From a checkpoint of a small contrastive image-text model: 12.6 epochs.
Rows from block 9 of the image encoder of a small contrastive image-text model, named by matrix and row number. Rows with one number within an expert belong to one neuron, the router's apart. Each number is 500 + 25 x the weight over its row's rms, rounded and kept within 0 to 999. All counts start at 0. Numbers have three digits each.
Before each expert's rows are labels from the 100 images, of 14848, where the router gives the expert most weight on average: "strongest on" is what is common among them; "peak on" is the class under the peak. Only what is clearly more common there than usual is listed. The data: simulated stained blood smears. In brackets: how many of the 100, against the usual share in percent.
# router: router (encoder.blocks.9.mlp.router.weight, 32x192, trained with AdamW), inputs 0-95
# gate: expert gate (encoder.blocks.9.mlp.gate, 32x96x192), inputs 0-95
# up: expert up (encoder.blocks.9.mlp.up, 32x96x192), inputs 0-95
# down: expert down (encoder.blocks.9.mlp.down, 32x192x96, transposed), outputs 0-95

# expert 19
strongest on: spiky cells (100 vs 14.4); crowded (99 vs 40.2); lobed nucleus (84 vs 14)
peak on: small cell (78 vs 26.6)
router.19:476496481532480542474482456525543536484522511519523489504537472469547512460505481483500525496469446553493488533509511484516474507481518488509473507529510538527518518445484468480514504485504490456520520453530490491526492528530527531537514502513514506481547475496500516482500482487530530534
gate.0:481495489525512511479548510456485505524501462526557477485484501442505498475466507516537468529430490492489508497538487487481497461489501479505491560519524473448476499511487506497511544523496548497504514508477529516495493474450524491485474518499510472489520489554482486488475442487541522496
up.0:517499514468480482523455492523505495496478547471455505509507508562506515532530495489460523472571516491515495505449514521515519555520493532492510453483461519541521507488521505514475457483519450513494474497513467490508505515539485504509524469504479539516473508448499510520528567505456485507
down.0:509547466559477491491517553480442484482490467511526475490450428523488499520524467523504463512526518518516488509456515500513504514480535510516502526492508476487454515570490528518531521546493507512544478479457537528517511489478474490483497474543481533512483506471510503499509489492511485515
gate.1:462515531504457512524494506555515489538509520475543517507500472516498521467495495425466542538532491538494495499476511497499498512475463496530492498498489508553502461508510484486493505505521495528466449501506496494514467501530447509511513467534474449508450528498482519524504506471502526506
up.1:498530534527472498500523516536521516546525518515553551525488481504474510454514505456459542523497481554525515526461503489487484506480468485505516503529481502545504465509506484501524508506512488531480462504525506485484494504534456517512505462517470430530471523476496526493496514496529537493
down.1:518528473478500492484479486472452504517502523526470523529499534493528504528560515503503520479470486456539527516469508494527546471509524529473529500499529505493546537503472473504512470460537498507483548528523466486471499552474507495484526537478501503460540477497485520493475546514521444522
gate.2:510517471482458491499485497510498516495508537509463484494502527511535515500502466507463511469475486472509495523496523505517522506496529499488467512510524504478520493484479468495499461464537481476556521488491497506470496534487524480506515550445516542492518453502500492501521519524554471511
up.2:507458519486515517529512507494495484456482451499511498531480470489477488471498528546521510519526517536508492484526471527503480460520506487500529508497519495491493452519498533495509535546474542491497483530483499494503517487521458507489449494505503476527517528496549504492466495510452490499
down.2:476468500530504488460507509514514512474524491507553493504509487513509471467523475502515533526524453497540490520479483530534535507488511487495492462505498552487475499505547491482493499510496540525483496489522492537490488518491482506539534482527519469503563506463491503476501550510487516521
gate.3:485497501564486518512515473542535525504538512516533520462516487527503501490512482471480514496506480519486508517473521488535470508481463475528533474537492525540544470457477504487525504508525489513507472457535478506471443525527475506521523472514511461514497480466477542521486485479502531529
up.3:482477492554502531489519467538544536504538513525523502471509465493511496476525483467482512478525479534477535531490535471506471479467470482512530480535496510547521488479503499478531489518534507500512476472529485497476451524527497522529493488511518442498488481492479532497471479500520552522
down.3:511481497497494547451498476520533505491492512455518465514499499517475521486502498476512466485567517503484501486450477541525524483515511489522511545504508510499485516526555561544451497521476468525487478477502495481511520506456492502571497472499498523533502537487517488491530503513496527485

# expert 5
strongest on: two lobes with orange grains (100 vs 14.1); small spheres (40 vs 13.9)
peak on: large cell (87 vs 10.3)
router.5:543513494498539481501509488479462514497530459521463478463487492501520523494517548516525488526494467529520474463512527486515492511513496502486493471515451464490489511472456509513503546504495515473469487500509497509508503519517467501525497515508432487469535456485509464456531534520519555537
gate.0:516460494534526515517479494493489515453520490486558498479515481511484497495492514511479499493499496515484518454522556546565489498522486479501515444504494501479495461508489484505504471514503511542471499525494505504489500528522471507518507493509507584439516464506424500495527512529476521512
up.0:463565538483473490521553554511507488539479519455446514533489517470489529484511479474533498523468484507489444536493459467459550477496516516497492554490508504496504515491500534496517550498503503493511513479505508489519474446469525505491501521499508472554473534503520503493477497483523488486
down.0:520539458539517498501509491511512494466514515507511527492531501526492454540521498518525510489495473499487496501455507512538508496480439517503509456507566487524548476519472502468496498476490524525474495508499453526498497514526511488497494442499543494511501468452479519479524484540474533520
gate.1:470545498557455506520486525517523487492492510487483514477482511509453519518524474467489544466481527522472482476508478489491511464467526535504484516462520515487494499535529497480493504529519488494508503507511518469505466492535518489438490554541528490502483539538466509513462486464521507479
up.1:487500509512508526554502485480522498506494532490513492502504531444504537492479474486513524443479498524549485471513525474506518417510485514528486456489517510489487486522553462500509464462495475506518526461538510488553519517501518520510497509498512490514485511507511505531483470522502491479
down.1:518500480522494515521566515517461490515501501549485496460454488487537485528487481512478466486450465488524513507499518479514474469518481534455495460506538429528489492485486491489539488480477516515497543514526481516478490496529518488480508503461549501490507498487498492535503487577536476517
gate.2:485503539511458524509480505546517483445503525494516525534539501479512452479495489486521515484499504512458507489544486512481526506473527483516466516481503519482526458535508454447464510459488480478506510513510539477525498496492505494489506571545530519482503531556477536522481459473528481477
up.2:495529507515495497491495524501513463517475539518517531522511510521547496468461457475433499490505530521505552518535527488505538483478521518512494448494578510504522493475536486476497489483476486512522500485536488530505535499516503515480525472476513469502474494527490494512452488464518452507
down.2:502523506492470468543529508496485500506492501448509459535464506494484522519455482460505488481494509504498474496505444534475472521501522523460461507510491500507491503500498506482510506476557499492498472477473534517509483463531511474488499518485482500516524470476513494517491512521462476564
gate.3:537495492457539476479545485459474526502529474531447471473458495508529550505520543533524471515512475479519496522475525493482495508528477492464537493536467461512498515465473526536527505506525532527484486486486463522494512516462482501520470489478460503497526474468539465476509532524484519518
up.3:532501494450535483478543478468473529495532473533438482471461527499532549493524538531520472518512475478528491527473527494479498491524478493465528492533474467520501519461478528534537493486526531519494486474492468515496517511462484495523475489477460504494532468470543467472511532520487528520
down.3:498477498514508506500492529483466480486511448503529502519440490513494482495518505510515498525506507484502508503506515507514496482515485491475500510534483472476450494505475492487512492498483540522463468527483542522473501488509519487481552511492518536512480504495498490506516499516497502520

# expert 2
strongest on: lobed nucleus (100 vs 14); discs (49 vs 14.7)
peak on: nucleus (58 vs 4); large cell (41 vs 10.3)
router.2:478523534482526453526529496486489549475472485501474520490467475451488495510462552519527505509546513502521506513471514470474508481502487531510480502522523491488493481481505529520444486484520488519499493520460524490458479523504527495507503523475466477449514463476523503480495478541507483447
gate.0:512498461500497540484448480475523510514486500469483499503546548499521548546485487486481512489465524492508472504512486496516527541509537511477527515495539522473498554471494447503481480498477443482534515507508473501517495482467494493475474472508580523527504496496457482538488519467494522509
up.0:497494506508517484497456505466515542529488478511464514475493496476522510522449497515488512495537507509498547541482523484510524543512510484475493515498534453484487480457504471505468486519521470508508528500502481511450453519458458464488504481504486483499521481513483513509527525515529540497
down.0:496501496489533535436485444472476468477550529517486504457493479509532471499521491501514492509475488480482509482531506507540504479518519462514475491478478492532494546464520467550496531469525502481463511438514489548485513520555499443491484506524497496481531537494515529541524510496525511511
gate.1:519505518467504501491558465460498540475528496500501492490501491521475502494451486500496530466493516511454528507498512510501479438517478489507484491517495525485488485503495523505540538504518485439468492525508490492490539499497526505471479522498511513502494483509458528463480491511437516481
up.1:505481473526479510496457550515465453509497512487520513516506522497533499504555513497503469530506494495528483491504477514504543569494531501466491521487494482522521499512499496509464447513451489554518513477492494520517466502487456471490489464519483487488510524480531475546514525486538472521
down.1:452513491515475493499488527506472472530501485505510529519559487501479506518466489497505476540500485492496509474492431527511534523533497543528485516532540516488474487536504519526468488523426529468503486553473524471496512501499466498488521485471523500521490500494542521485520493489515463433
gate.2:528523499490469509498506527462500469473487533494508503527480521508511524509473466502499486474496493502453466461517503544505511425501538467455451501468493505500547518481493491490528539498483515463499493471507482516514499450505501494482490523494532524514498519502475512515501507498464489517
up.2:496549509498523486545535470551556500484499486467475517498459469465469497476523518496538468523546470517502545510470506523437445490466473535527502484531524457528532481473524527493463533500499480486489514495481525488503486527517504511511525505468492475483488540466552528496511459526492487462
down.2:473480468474493516485500566485479532429492494507488506502471507513537521482551511487500488510493496473558495527506533483498481535507464543459447493512511480458518493461443499529522488479539537508531532523497508488500494501520528465502477479490545523516533468527483493561498525494510498532
gate.3:480516497481487488553531469501505511487468496461519477493511504504508551502490499509517480489481491493506487478530517462484516430525483472488512454495496536467461501485481520530520487488493549531525531482468521521486493506524556472478487510530527502521513517494521532486483497513466484526
up.3:482487510474491525495556500531483483531516497476516504543556486514484489459498505502507520445503501495516490515482469505466506445493509523537428503508521496494488560523538506511475463497500509519527482501515521485524556472505545469494523489496503500541431529544515471530497498484524486564
down.3:505521491495495489453522501449486462515447516534496530471512484490481506532483460440520453530454487511518519463501505497549561464519505483504502476526493486538502484500506483516493525489515488516470503501517466499494498490493476467455509474526535538538511553548469547515518487478504508486

# expert 12
strongest on: small spheres (100 vs 13.9); dark grains (100 vs 14)
peak on: small cell (70 vs 26.6)
router.12:503478504525499471497491494540514459502488488466508466535508482482481493534536527493498528464491489510507455517505502500508466526515541487477535495488516512447530457481505471511541506517448506491494549494510520517453447515514489480510461498462512534472503483477498540497474501514486519488
gate.0:490486548521519499495499511539511490526453446480503471501506510489461514549535562500550488493469458504496464482504473487474458530515509503488502488483508518489520472490507520452522531524483530510504497519482506499472472487514480480483494520467508484496547498474466545520520509512461536518
up.0:510481528522529512527505494520522510513455447474485458501506491498474498559528539539549514530476486519492467467456488486488488485518489501485525482484527504496539492468469526443514518517466514484497501462473509490478486496496500467511494528489523467516543471467473558505517491509478540484
down.0:483490534461499539529467494464486523476509512507507522508497490534474541458510516505486544527475509522504498440495507497469474494543520469499482523517515523439476557516461519532515451510509524460549511478495503483494484473516483462524486566455480503490509526526500485497484509473492488481
gate.1:530502520480494512512514478471459534509498505519533510478513503491534499483512466502490517542462485507517482461487487481489508505469481520474491499489485470507546500507462448472479470481500507468538503469513511495501484530511520472474545468501481505480516517495495472530508520477527550517
up.1:522512500483491502533489528498507520493508552522475518476525512511492527474468445529474495498516529490455539506522497493531496487490505467493504488483502525490518490498467510542512501515510488511513482497491463503515506505490521499513521446529492526554470524552474493510484492515535494463
down.1:499536520475522521555433543540479536507547532475531501544513557515475510478471503479482529529510506519429484487506495507514495495535500484491561511493470526537529460494511492497488472458514468527474500505478508513527494479503491509537527486494463466494472525493492477462503508520518485526
gate.2:470473505473503503466488496435497501522477506523521523466534555480532542514477493459486485507492524491465527492515539493522511557504532496482488535501501505494539547467512474493469484476498483464549495507472457479484509538514492465491514516521478524504523517506527496557525491469512534503
up.2:515483471498505514444490489507527472510475517487515453539539486482508459548508501511516433491525513472529463513512511525481504522498553499468496459514505510476501507477539492490521491514504478480453530487479486488480489531469478481497451500510518565497478470503504521515468530496490493489
down.2:487506497569506510495493535514537448497480455493521491457512484507533479520537529479530483486531498508487505504504488475512509526453495524542474478495520498491480498535509514490473517539477494497504446520466504489483508449518455488491507508566468519525432501509461498474525438485489517526
gate.3:457521486502498524503538513487461481503509557507498553477509500488511505491465463481465518482532541509484545516493493476520518507481487476529505517521467487544524524540490522529472478479517462531460472502496486472529529493495489529505517457529465510519491510531510500482498474468547481479
up.3:504488524525485538522458539520500504519482466472493478504522490558502501480495526530502469532511507555511482428530503544459516478497492509500512453492499514516485475521485534488484531529500521510495473479497514461474519491471487511491486471519478468466480478492487514505548515519491492456
down.3:471518495515484484516482493496468495484454483485492500462527499516490523513529507517483438529521505499523501495467518492520516520495472490537495447534531481550448492452516503486490505533507480489520477442466464468459508487517486492504520493531473492503460496528479515494531458441536512479